{
  "model": "audio frame classifier",
  "dataset": "Morse code for random letters and digits, with fading, noise and interfering tones",
  "train_examples": 26041,
  "noise_aug": 0.002,
  "n_mels": 80,
  "hop_length": 160,
  "input": "log_mel",
  "spec_augment": false,
  "win_length": 512,
  "num_classes": 37,
  "output_stride": 4,
  "arch": "wavenet",
  "norm": "groupnorm",
  "weight_standardization": false,
  "depths": [14],
  "kernel_size": 3,
  "stem": "single",
  "widths": [192],
  "init": "trunc_normal_002",
  "residual_init": "none",
  "optimizer": "normuon",
  "muon_scale": "original",
  "lr": 0.013,
  "momentum": 0.95,
  "nesterov": true,
  "orthogonalizer": "polar_express",
  "adamw_lr_other_params": 0.0021,
  "grad_clip": 5.0,
  "steps": 7300,
  "batch_size": 256,
  "epochs": 71.8,
  "lr_schedule": "cosine",
  "final_lr_fraction": 0,
  "warmup_steps": 360,
  "weight_decay": 0.03,
  "adamw_weight_decay_other_params": 0.01
}
Rows from block 10 of a small audio frame classifier, named by matrix and row number. Rows with one number belong to one channel. Each number is 128 + 24 x the weight over its row's rms, rounded and kept within 0 to 255. All counts start at 0. Numbers have three digits each.
After each channel's rows are labels from the 100 clips, of 14848, where the channel reaches its largest size: "peak on" is the class under the peak; "top examples" is what is common among them. Only what is clearly more common there than usual is listed. The data: Morse code for random letters and digits, with fading, noise and interfering tones.
# filt: filter width-3 conv (model.blocks.10.filt.weight, 192x192x3, each kernel summed), inputs 96-191
# gate: gate width-3 conv (model.blocks.10.gate.weight, 192x192x3, each kernel summed), inputs 96-191
# out: residual pointwise conv (model.blocks.10.out.weight, 192x192x1, transposed), outputs 96-191

filt.183:111136151129139125151163140113094137100123136104095171131126133126138135089141149155124134124130155094173108095125129134156129139158123144117139112079134119107088144082135115137156123096123142132146106090082109095159132159102122142097121117109142122107134144146135141129164149066102164143
gate.183:127112146113096123104131156163130110135147133133094102103104119106069153098121095159050072116094128132126103130116115129145113093140129101130101107112137078113094116140140161129163156176155134116139126134167110127142094096149158122103099142099105097154174123142107164139129127150173125108
out.183:081151123094134169142128144085108118148125110093114141127165094172161193103135157132129122089131109150140147114103140112131100131150129124126140084129121131099186126148131126152137098121101186173079141133135084106158131128148099113090112121141098107142122118112101141112131133102090125131
peak on: gap
top examples: reverberation

filt.107:127140076077137097131171144172142100117136096167137141059118160109136096174131137138099127122146136142107146149137107106159097133145124121156126096139127116126143103115079170132112162094120130136100126128090131095097152096173091114133118131118083141080134127124121095144112114159114113091
gate.107:152135169098129109127155077145114092135160123135125154069115071118124124142151114144109120082122128138134180107112089102107134127104100124142129103140080074114102099071115112117117145125136083115094122065123124122092116078136075133123110102114093103090143121105113097141096117112151099114
out.107:153134113160140164141117130156139113133125136118133153149173164135145120140108117143134134137145177134111179114129109081136131119154147113140109111142136118166104076126114128120157156079139162103135126115087141155121110095103140139127148156127162108098145132105120184128089117153101125156
peak on: gap
top examples: speed: fast

filt.40:120129109116109143115103106118096131147125093129123129125120135139111156109117112184110169131138178128132132173137149139189172160088121105137180096099131129115108131150089133121121128125146096101143113153112119141108084099133108125112107124132074127120111141124128112139116135094120129128
gate.40:083130113114093120120105164127102108130136105115133129179138131147158077144143124115093114126101124130131096131125113127122139142063115148153146097126133068081156145152127107117145141135123122114133127142126133138097138120091175130123147137106126105135164128106135189131128138105171120078
out.40:152133140134141117144071098121148129135112126144155134160143135127121126147126107143136122158153086144103110122127137082073174116144134129079167149167146077128130144151105106113148131133159124121135106124149114148086101103137142125090109117150121126173141103125156151151076155123077153093
peak on: the character "y"
top examples: speed: slow; reverberation; the character "y"

filt.7:105167125132088109131122091131113085069123129094087130089096120124123143088143128083127121122129145160117150128146115151103116086110110126120097155107147114097101167113164130129115145151148141091113159150112172138113095125198117167105156137100102165149106130119130096115133181105155151103
gate.7:102092119096132112152109125137115121139091125099123079138147149149152131136162091139132105122125140110136137104145118134172106125127124135118108146100117095078162136138153122118114147115134104077090136129182121144166138105134190081141100118157094108163143107105104175120129122119128113110
out.7:101153122153142129130116095157182145127162135138121104089166113133131169118144101118114153117160141164136140126133165142128109094120096129076117154143136123117111086104120155135102140113176169145094145143105112138123120117189131163138130114113183139111125138118092148138149123145125098124
peak on: gap
top examples: speed: fast

filt.51:132083098127100124132130080163142143127093110132145160156131106144128103166112147115151102133156111152142152128123091112149142151080150117141115109204112110140161173140135101124056159079104137108143107122120109114126131142134093105137099129156108099116090154137126115129123128136097128150
gate.51:119103124133123104152118161066112120114103166118143108094122141151100115152109167122131104143174120133102103113129075125107152100096110135100169129114148111134117085079107103096098101137147130087091107097115141088107106136131127132133110103115118090116118136068120109109114120106119088126
out.51:127143120119113124145091125141125113089113132160107107113121114156130163159116149097117134129167133129133123181170137120143125120103060162090128133116131142099135160105133149131158101182134153108138151147138155117110135183099140133104129115124103171136112099114129167147128174132148119101
peak on: gap
top examples: reverberation

filt.5:126124110150107113081133144164149137103115120111129123155115129106112126175162142123168137152130120166124114160116176104151128123115102133131087169150174155117102144142165172177143135140123145152116148146142163125153154135144176138143170138128143151188133166119155138141159111139093102113
gate.5:142162115092101097120121128141130130186152101131106125151120092131112163132135118116156090134131135114120159106141114136173139119160102135113150166127146146140116101114142166162123132122133179142128115138165096132142125088163148121119147139110110131109145099107082153141105112119171110085
out.5:134111102116150128142101116120111091084129099109105122128068126148131142138105107131075119142126135096094066099104124119114111092124128142124084130164090168110127183107133125080129102133117093133106193128129114135131179127170124131120143149106136144143097150130141129141109098129119100129
peak on: gap
top examples: reverberation; speed: fast

filt.116:134122137148109130134147122106186151098118098141168140158106139109139128115150114163131158179145142114144166172125117111152075126145111137151137111124127106169098148152115143137093122153128110164117118150116087089135134112132111116139146148127045113124169125123122111147127134124147088126
gate.116:189112131142094103122120157127121105118098111116135139101142115092127189149160165162133144133129128121133126146108130129116104148159139133116160108090128111090132133116143138096150105130137126148110145136118158098145115107122114126167130176097079099112144080137135124135127147102133134117
out.116:150113145111136093126150156116138100115144143132129102141095152116135159121139107114108139119094119105124142159115101156147113116165122097169166138130124134141126100107155130141131140094114136130119141099095141085149140146105147086134123119168148084111178088134136127175133164094120093109
peak on: gap
top examples: reverberation

filt.122:162121118104149126117087094110095142142141126105123118106117131112123131103106087112109128125114125136097138146131112114116116091117151126103158121174078101085146125108116125109113135135092097117131111116116100100137084106158105117081123146128107128125084145129106099167091128129133114125
gate.122:133099102118112111126087132101151110162146106156099119121139076103122127117152128129114128152090145115115123158125125115119134129146106133140125088129138109127099120164149111152145142149097125127101151102117111120096083090110129078174081109111107150127162123156125130107152123109144094108
out.122:126153149148141141117094158136120128134191121180088144155175105132123154137123159162144169106134140131150155109138121130154168135154161126120153093144122089097112141108128135109116176175150126140155125172171138151160144144140125142115120128115201100179142102126127138155155117133142122148
peak on: gap
top examples: reverberation; speed: fast

filt.133:105118124119110145111104122131146110172147096150114096135138106125099113108102074132076085109150131122113163131154100126110162136123128122158132129108098091140107133107180136083100126107151138158143128124088115156130102084168140109128058086149115165171119126108132133130089136116166140158
gate.133:141118114113118128115099156167145105095169112154084142103121144143116153127143148095118156092120093114086136113167141134136142104092142162134157157103189093091133140147170080117149121112090105097091147100119126130106108141125131155131142156088129130154104114073134145114127169169133125137
out.133:138099140138114129089100131130139128121077142144154130152150065199152102130139100158158140123174146146142149145084120109138125124107141187133142133148123138131162112140160114157164143174158096123117103146097133099096160126125145111169130112110138113135114133150167097110152133122141136127
peak on: gap
top examples: speed: fast

filt.121:127111117112139107113135147100157092079149122103166173128115129064165123125137168126149146133104072172123132159137119125145102156148137149160108109166153122111185092182132144134178177120095094123129129125171117133144166131136153110101191126142121105173153131148140149119142134144112113093
gate.121:142118145133111114131083152121147113121091127086102133141177114144141142099176145150127181087128135111126108062134143117082096141096088150107145147115131134156118119155152167108129161131128145147128087105108131136166113114122135132167149149112116136095150108092124115146126111157155169162
out.121:107129107136104128130106166141118160140111107165094104123131168090122116131136136087119187108138097156122150109132098129101125120132159098172129140080120170152071169140128138090141117124142143105130113143097141151128137107132142100136137146074157119104187128167111101159121168111158134147
peak on: gap
top examples: speed: fast

filt.152:095110121137117172103134131112113123153153118137121092118100150158106124110134125125120148140139093103126098144137115135125177101156110155143143107112151083097097140088111082107119136124121100110106132111112096086089126073172112145116137144137119115094130118127148124084103158144116119112
gate.152:157115092152146141097111130113139062134138144081142129149164119098135141129117150113088125121116171141119114139142109145153147131196164119112135095140111142150121131135145114112131128145104104148147134130067152119118097167119132108101118118125121116087150161153108129133119130132144132123
out.152:104165114147155100113140088171101174135118114087130123152145127107139124155134144148119132109166116098138117087129112118175118133157140165173124173112139103147130103117155133109122092115165144099133180153128079115108119102125129121114169136122132101142072117132131123135110153114067067104
peak on: gap
top examples: speed: fast; the character "o"

filt.66:135108135108121120156122129174137108122100113101139144117131124190132119136137164101147138100133127091140123130123107136147103133156153131112162134177104121063122119149100103121100117154101137109109117099126083073112068130089134101119174169131163100118134114182124143114131110101125127118
gate.66:152119127128147146133120199125156137108147095093106125164088119123121146167155130103152145158115142129132076156143119173137106139088107107165171141181159176126122086126113135081125129142111101141140108124139130141106146133093124143128155147139093161131113140122164133135137149145128095157
out.66:114094105098120107124132110126138114132101120090070140112091130140164102118167096180127090134146132122145163151132140123146111119117108143173136120162139120121182118165144092110082137131146160152167125132149101100105165135134142110136136131177136150098150133129105145133117122156131141147
peak on: gap
top examples: reverberation; speed: slow

filt.79:103152107138124098165134163141148140118168155128124087142156183119171104149140141144095186121133139114188113149138140150155147138152146161121122114115103118124122105124089123141102138090100114093105162132124120122127134119078113111115095155118142148096117107102099120112121107083131132179
gate.79:119123128111149124135153165123114118103121129129118119141114102117117109110161158154131069146116105145118126115132138100123121106168160116109176155071124119133151117173174170139165158197109103142117123117103142115129108130162129146117159109122098108137132108151105140138119160142139097078
out.79:137146135120117141144145177113161147074130130138161116099148163151142136097142131190106138159107102144151118124107131143170082134105165149163101108138146121149154138140131144118094142137159104113135164117116069159116123171114111135116111106140139128103107076128139053138106126142117125160
peak on: gap
top examples: reverberation; speed: slow

filt.120:099156130110121148064108145122128144080162113163122118134111115124115120102175145091117108150129138135124120114125133101094166126099112078095090098132082120120125118114123138104169133140144116107098075136094100097149124140116096125090112099084114127166080096131109155131110158121137151103
gate.120:080112122132120099156096152124096083099117159118092139126138149146100097137133115098132101147140122136142117095114086127097138142116090158100104115129087111110081119142121127134102167112116116091085130178141161115118139138127134131125124110097146135141165138102127171126114078121168155134
out.120:124116138080154140167143121119138166124103144106143162135128112107121068090088103121108173111101152130122136176125121139115102155111117143136171150135128112084125062142138146111120144111127102152138159112114141133105129160121146153066130143133119127138112112151164109118099118106150125138
peak on: the character "u"
top examples: speed: fast; the character "u"

filt.189:128101103131151114134087164109184108126128125124123101060150132108143110151124150145159105185088139088182146138107161166095111112131158105087101109090098161112163165121085117079130124124120128119144104111110132133148116152135107136123120129126173132098139134149134158110139121121178132158
gate.189:140113152127138111172136158189149160123133166120131141150125132154179133107096169143137143114114133103125089125175138169095129118165172107140161071151124137102146148128137117123120112116131155120128136079108113140137134143142122126135157134146126108119140158092151129137135150116161134149
out.189:137134122094122111091098106096119070121095122160134134156137124100145112133142121168180135142120138098131068082145153102116115113132107109128118133136139177121098142162119142146129089125155116097186156148078143146099085153138141113131132145166132118145085109107106093142149134102126125135
peak on: gap
top examples: speed: fast